{"task": "super_resolution", "arch": "unet", "init": "orthogonal", "warmup_steps": 970}
Rows from block 7, named by matrix and row number. Each number is 200 + 20 x the weight over its row's rms, rounded and kept within 0 to 999. All counts start at 0. After the name is the row's rms in percent of the matrix's.
# conv: 3x3 conv (model.mid.0.conv.weight, 192x192x3x3), inputs 160-179, a 3x3 kernel for each
conv.91,097,199,219,197,211,216,206,205,150,231,192,198,180,190,200,266,188,212,222,198,221,212,196,240,183,191,177,188,203,204,192,196,180,202,222,187,173,216,218,196,189,205,184,211,223,160,222,203,194,241,229,212,219,210,225,216,207,180,228,229,202,174,194,183,207,184,173,200,234,217,212,181,225,199,201,204,207,184,170,185,192,163,195,216,186,196,202,189,213,172,206,193,220,197,238,223,180,180,194,192,194,200,196,200,212,179,197,201,220,225,233,147,207,224,198,234,203,218,199,219,166,197,206,193,203,202,194,194,209,217,155,187,196,194,180,204,219,215,200,194,239,226,182,193,214,205,199,208,216,182,192,176,190,203,210,221,168,175,216,170,222,196,189,213,158,218,189,179,213,208,201,194,209,185,151,181,173,172,212,178,183
conv.92,102,182,220,235,210,192,203,215,214,227,225,183,180,186,200,203,214,227,241,210,184,219,246,202,189,207,195,199,222,215,242,190,246,185,210,243,178,165,212,200,188,226,169,185,232,176,222,246,198,182,216,210,188,211,203,206,205,202,162,228,218,207,173,175,201,201,199,219,222,190,175,195,172,198,194,163,208,166,203,195,178,189,231,237,225,222,188,202,216,212,213,182,185,184,167,131,216,172,192,239,216,224,187,208,214,226,221,209,211,227,201,181,235,197,213,176,202,148,215,200,183,195,223,190,192,238,194,198,238,210,192,191,193,183,191,166,210,194,142,198,203,160,192,234,179,217,197,174,234,156,220,226,183,247,210,233,215,191,211,189,228,191,232,197,197,179,206,193,199,192,173,171,210,204,232,218,232,235,224,215,238
conv.93,099,192,229,150,210,218,202,189,182,198,198,182,190,201,173,204,155,182,181,195,215,230,214,217,204,238,223,200,174,185,210,185,202,200,197,221,188,181,201,229,204,208,212,222,224,195,220,158,187,211,180,191,225,239,194,194,209,205,166,178,217,217,233,228,231,203,221,175,211,195,205,214,198,197,171,176,219,193,202,233,197,209,242,149,195,204,174,238,232,202,222,197,190,223,216,164,227,202,231,236,192,198,183,229,199,215,203,208,138,216,203,226,199,228,208,223,192,160,214,192,168,169,206,176,218,241,182,184,175,208,225,178,205,201,196,172,192,215,208,188,236,207,182,189,184,207,251,208,206,227,163,192,185,218,185,180,218,198,232,199,202,222,209,220,205,199,198,206,166,217,185,218,163,169,223,197,211,240,202,216,220
conv.94,101,186,215,205,164,191,204,199,179,219,239,204,182,183,189,213,217,168,196,195,203,168,216,185,182,200,189,205,172,165,177,199,198,210,183,189,200,205,171,188,215,202,223,210,198,214,208,216,168,223,223,161,208,201,202,212,225,232,239,234,206,190,224,190,179,198,187,230,219,214,253,219,210,189,201,182,212,214,173,207,196,174,204,231,199,229,222,184,214,228,183,214,222,196,205,253,206,220,185,186,198,226,216,194,198,216,190,185,169,205,149,182,215,184,194,223,204,218,200,200,208,201,205,203,212,198,206,212,177,217,168,215,243,200,223,210,243,204,233,241,198,193,198,210,208,184,190,225,183,190,184,209,182,171,203,206,222,196,219,215,199,214,187,137,230,182,195,164,201,179,191,178,195,186,188,231,230,197,211,187,251
conv.95,100,190,185,177,194,235,180,210,210,210,187,195,189,217,220,219,206,212,202,193,212,189,215,189,234,202,208,197,213,209,224,204,196,186,209,195,212,196,225,221,205,205,191,220,210,199,213,185,194,205,231,206,190,182,213,221,204,178,222,181,184,239,227,211,202,176,228,188,198,228,159,200,240,217,198,187,177,184,240,197,203,235,225,189,206,197,180,190,184,183,209,214,237,154,199,205,179,199,210,207,214,201,208,183,228,190,216,201,233,173,241,237,222,200,236,200,194,192,195,207,241,207,208,198,182,195,224,199,179,195,170,191,185,188,190,215,213,219,223,221,199,208,192,185,201,204,218,205,209,206,241,170,218,206,172,219,219,209,176,226,171,221,236,196,174,190,217,189,190,187,213,166,201,232,209,190,234,223,234,203,218
conv.96,104,202,204,178,208,201,203,191,185,190,194,228,192,191,176,212,181,214,174,210,199,200,203,217,223,223,207,204,190,181,213,197,201,239,205,202,195,185,189,194,197,214,198,221,164,195,182,179,207,201,198,181,226,198,167,209,193,176,180,181,198,199,196,197,165,220,194,223,218,195,182,206,211,203,203,214,231,173,233,217,217,211,208,208,232,204,207,219,221,250,233,264,214,231,229,207,171,242,205,194,188,240,208,185,213,206,196,229,223,210,199,211,182,194,212,213,189,163,183,194,193,184,160,210,180,179,164,168,189,211,198,233,211,227,189,188,179,197,212,181,174,226,167,191,224,209,172,176,201,189,200,174,234,190,193,203,214,182,183,217,187,199,203,160,162,192,216,191,237,209,195,208,207,219,162,193,184,180,222,210,195
conv.97,103,202,209,233,196,219,205,214,205,229,204,186,211,181,161,214,188,206,185,197,161,170,177,210,180,188,232,214,205,205,189,207,209,206,152,188,237,212,202,189,207,186,171,185,181,184,187,186,204,160,189,196,207,200,178,211,219,220,174,186,179,193,200,204,199,174,198,167,207,212,185,206,179,204,183,170,195,195,225,190,201,206,188,207,225,198,155,220,172,150,194,220,221,180,183,199,202,204,223,189,189,220,184,196,232,201,206,201,233,232,167,178,235,184,173,213,201,179,180,242,205,193,210,194,176,185,221,200,203,217,205,169,184,191,182,164,148,203,195,192,209,233,206,177,194,179,211,182,188,186,174,185,204,210,216,258,194,187,248,183,194,215,186,204,175,179,194,177,175,181,183,194,241,179,216,208,200,180,177,216,169
conv.98,099,169,207,181,192,206,174,218,207,197,199,205,193,174,194,218,204,201,205,190,183,197,182,180,170,174,215,205,137,182,214,158,178,189,204,201,186,188,206,225,189,193,209,206,163,157,134,188,210,157,189,193,173,158,175,170,226,201,197,208,195,186,205,213,202,187,188,189,210,185,206,170,187,207,228,193,172,180,172,192,218,201,186,193,182,194,226,211,196,194,214,213,185,242,201,179,205,212,191,224,164,192,237,198,203,196,188,179,199,158,199,179,158,237,179,192,159,171,184,184,194,185,191,168,195,225,201,198,203,210,183,198,177,215,196,222,192,205,202,172,229,245,173,238,215,222,195,170,209,157,211,198,209,238,198,203,184,198,176,203,214,183,208,189,214,192,223,158,215,181,222,231,192,198,186,175,201,175,222,205,165
conv.99,100,214,190,190,222,191,170,196,212,189,177,137,218,224,220,158,201,223,205,191,179,204,168,186,235,178,219,220,196,214,189,206,200,193,157,185,176,207,205,177,216,203,207,197,241,216,166,189,221,186,196,144,180,188,199,193,225,213,175,226,197,185,169,180,186,194,226,207,176,174,193,216,186,247,223,215,190,218,203,202,239,206,193,255,222,187,177,199,201,257,226,209,166,193,191,189,183,231,212,229,198,203,212,228,191,178,159,212,194,213,223,172,223,188,200,192,237,184,188,244,227,200,214,187,193,190,162,195,224,202,206,212,168,197,221,211,199,212,211,156,200,209,151,210,183,200,193,217,218,208,216,191,223,210,182,177,206,209,193,198,197,200,231,196,186,199,189,216,231,167,176,217,188,199,202,219,232,217,193,218,188
conv.100,100,204,187,223,173,186,211,188,227,227,200,203,190,202,194,200,158,224,167,185,186,183,207,170,192,177,208,199,184,266,218,191,198,192,189,201,198,199,192,192,174,161,188,188,167,201,195,197,219,217,189,237,208,199,196,223,209,203,228,215,202,209,166,184,211,185,202,220,198,185,239,185,234,214,184,197,188,225,181,180,205,185,220,229,192,230,202,176,229,196,188,174,141,238,187,143,208,166,211,237,165,198,221,169,226,178,189,209,206,199,184,148,209,198,171,182,170,184,202,213,221,190,217,167,222,204,185,223,224,197,219,184,209,201,196,212,173,212,196,195,246,199,176,191,210,205,188,205,206,208,189,200,190,180,182,193,195,224,197,164,208,194,169,185,198,204,198,247,226,196,213,210,218,221,194,200,154,198,213,198,235
conv.101,102,200,182,212,190,201,204,187,193,238,179,190,186,220,193,220,222,186,241,219,219,224,187,184,169,206,201,225,190,163,224,176,201,230,165,191,180,181,177,204,221,190,225,210,197,207,212,211,158,179,202,163,182,181,179,253,180,176,166,186,192,225,194,203,174,202,215,179,221,195,212,207,206,212,187,183,220,161,201,208,180,206,212,204,182,228,184,190,235,194,191,171,189,166,217,181,192,192,202,179,199,209,239,194,224,197,196,166,238,197,151,236,208,209,222,209,216,216,179,194,187,174,213,211,182,181,220,196,191,199,180,221,216,214,217,214,201,221,191,189,170,213,216,221,185,176,187,199,188,166,192,175,184,189,185,228,182,224,203,241,224,204,189,187,199,205,203,193,196,224,204,189,229,215,174,217,210,144,169,198,151
conv.102,100,192,178,234,202,189,178,202,218,166,192,206,169,263,190,165,225,204,177,211,208,202,195,203,218,198,199,198,188,200,191,194,214,179,195,186,197,204,176,194,195,224,206,189,194,193,198,212,177,185,204,230,192,211,191,190,201,146,220,198,226,184,211,191,191,217,214,191,249,216,206,235,208,190,168,231,176,185,196,209,169,204,222,209,165,212,199,204,193,172,204,224,167,160,188,175,221,203,212,188,213,188,180,185,177,186,200,195,173,203,186,231,221,218,205,208,162,181,203,200,205,230,195,245,197,229,189,206,177,195,204,195,182,232,203,216,221,210,161,204,202,191,217,196,205,220,188,236,210,185,214,227,210,232,203,220,198,237,206,200,185,209,210,177,217,230,179,180,187,159,197,201,195,159,211,183,220,227,182,219,214
conv.103,097,220,184,191,209,210,201,214,218,217,181,163,191,214,175,197,213,201,186,240,229,183,241,211,237,215,187,225,205,230,220,176,160,207,190,184,195,202,175,203,201,220,204,200,175,204,199,225,191,201,167,145,204,186,164,197,188,239,184,231,208,185,189,224,205,215,174,186,193,197,207,180,190,213,199,191,203,187,177,187,197,160,236,232,189,201,161,184,201,207,185,171,211,201,219,218,159,169,207,165,202,215,224,219,219,217,223,229,206,236,204,212,197,240,231,226,236,207,198,188,217,203,202,231,208,179,209,212,235,206,217,225,177,222,180,192,217,209,171,231,239,197,236,230,175,179,176,166,205,192,188,226,228,177,226,171,202,206,191,183,220,211,203,206,209,195,191,211,179,203,189,232,192,190,211,229,207,169,209,169,213
conv.104,101,193,171,218,193,178,195,197,202,186,170,191,205,193,172,219,195,190,187,215,195,202,199,153,198,235,236,196,214,251,196,196,218,176,188,188,188,204,202,202,205,221,164,192,211,202,205,229,209,215,212,224,223,216,220,203,220,196,209,189,199,201,184,194,212,199,191,195,185,176,214,193,201,185,216,225,148,231,183,194,247,204,196,227,213,170,223,199,164,192,214,241,187,177,205,191,184,174,214,190,186,176,176,211,186,186,237,185,195,196,242,183,196,212,157,184,230,196,196,196,213,181,206,171,182,212,213,193,238,225,219,193,192,184,177,211,194,176,181,194,191,166,203,225,229,203,167,209,186,190,198,189,198,207,207,198,213,213,165,187,168,199,183,170,189,218,214,210,216,192,235,188,260,207,224,185,222,195,168,193,204
conv.105,098,214,196,210,205,201,205,211,172,220,210,240,150,195,222,215,193,229,203,196,192,214,206,219,211,163,197,176,222,205,206,221,196,178,205,143,180,182,193,209,206,218,181,181,184,219,222,205,204,186,172,240,175,189,208,188,212,200,210,187,173,202,201,204,170,229,172,229,184,213,208,201,189,180,173,211,222,204,175,203,179,219,201,206,166,229,184,202,202,214,204,186,185,209,207,184,241,183,242,204,188,243,181,206,221,191,184,215,184,135,180,212,176,189,201,218,213,212,202,196,167,220,164,180,189,161,191,184,202,199,187,207,216,186,208,203,204,184,161,205,166,186,213,221,165,191,189,219,201,221,174,201,194,186,178,205,185,189,194,212,205,182,231,163,194,238,210,206,186,210,182,180,202,200,239,205,179,235,189,212,201
conv.106,102,214,197,171,238,183,194,226,170,200,196,192,232,182,150,200,190,180,198,200,213,178,195,192,200,185,207,207,210,172,184,211,204,184,236,184,180,227,191,180,208,196,190,217,197,184,201,227,209,206,220,209,227,194,183,181,175,164,220,227,198,217,212,211,203,195,165,193,184,178,218,205,204,201,223,220,213,211,187,212,204,196,178,208,231,174,198,204,233,168,205,181,192,189,207,192,195,204,207,196,211,193,197,197,221,195,198,214,217,211,207,192,195,222,200,221,206,190,197,193,184,201,187,211,228,242,214,200,173,207,207,171,224,207,163,198,196,197,243,204,213,184,207,199,195,219,207,189,168,243,187,192,215,179,188,168,169,212,206,208,162,195,184,207,190,204,195,205,194,174,250,191,191,195,164,217,176,185,209,182,205
conv.107,099,205,188,187,176,216,214,175,208,199,163,198,182,206,168,169,191,186,191,177,201,178,185,219,186,165,207,204,199,234,187,193,206,183,181,132,152,210,181,186,208,204,183,231,189,207,160,191,206,172,173,175,207,229,182,220,224,212,224,234,186,190,199,205,216,209,194,180,196,205,232,198,175,204,214,236,199,216,219,211,200,173,186,202,191,201,176,214,237,221,176,214,232,206,186,223,200,218,217,199,223,179,203,218,186,205,187,176,189,198,172,203,208,181,221,211,192,176,222,185,197,211,179,204,208,171,191,187,179,228,193,206,219,215,220,189,209,234,194,206,217,206,220,166,214,180,210,182,219,198,212,191,206,175,215,183,210,242,179,179,183,166,195,197,197,228,215,176,205,218,188,204,210,196,211,194,206,207,222,192,216
conv.108,098,199,189,182,208,180,210,190,204,206,165,195,179,206,214,214,200,209,223,191,189,179,212,213,191,198,183,152,209,209,190,224,206,215,195,194,198,238,203,211,241,191,183,181,197,192,188,231,188,205,220,227,179,217,213,204,198,230,163,199,220,209,209,190,219,182,177,227,203,231,211,209,206,195,196,231,172,203,195,194,209,198,176,203,216,202,208,205,237,222,217,166,196,219,191,198,207,225,214,218,209,202,199,204,177,212,214,199,210,219,204,184,232,206,209,235,192,174,190,188,173,191,156,217,205,223,194,186,194,192,200,202,186,220,190,193,203,211,232,193,195,219,177,188,216,211,206,173,198,173,195,189,175,207,224,170,203,178,184,199,176,217,203,187,197,211,187,193,212,197,191,186,177,212,186,166,212,191,180,196,178
conv.109,101,212,203,211,235,188,185,178,201,204,209,223,185,195,222,194,176,224,189,220,204,201,201,175,227,201,172,204,210,219,208,220,215,221,204,223,195,194,236,198,219,226,195,189,191,181,212,193,253,209,221,226,208,233,203,224,218,221,220,221,243,239,185,221,202,205,223,204,204,225,184,220,207,193,168,189,189,192,205,220,217,219,209,196,202,197,240,220,178,221,173,215,196,205,205,200,206,206,205,218,229,193,191,214,208,210,230,221,189,236,229,199,238,225,190,195,186,197,203,161,202,190,205,211,207,229,178,220,240,237,212,225,177,200,213,169,213,203,163,177,227,225,199,231,166,179,209,195,218,180,203,226,195,189,190,202,169,213,231,205,188,176,194,209,196,191,190,192,201,202,168,194,209,219,225,230,225,190,209,170,201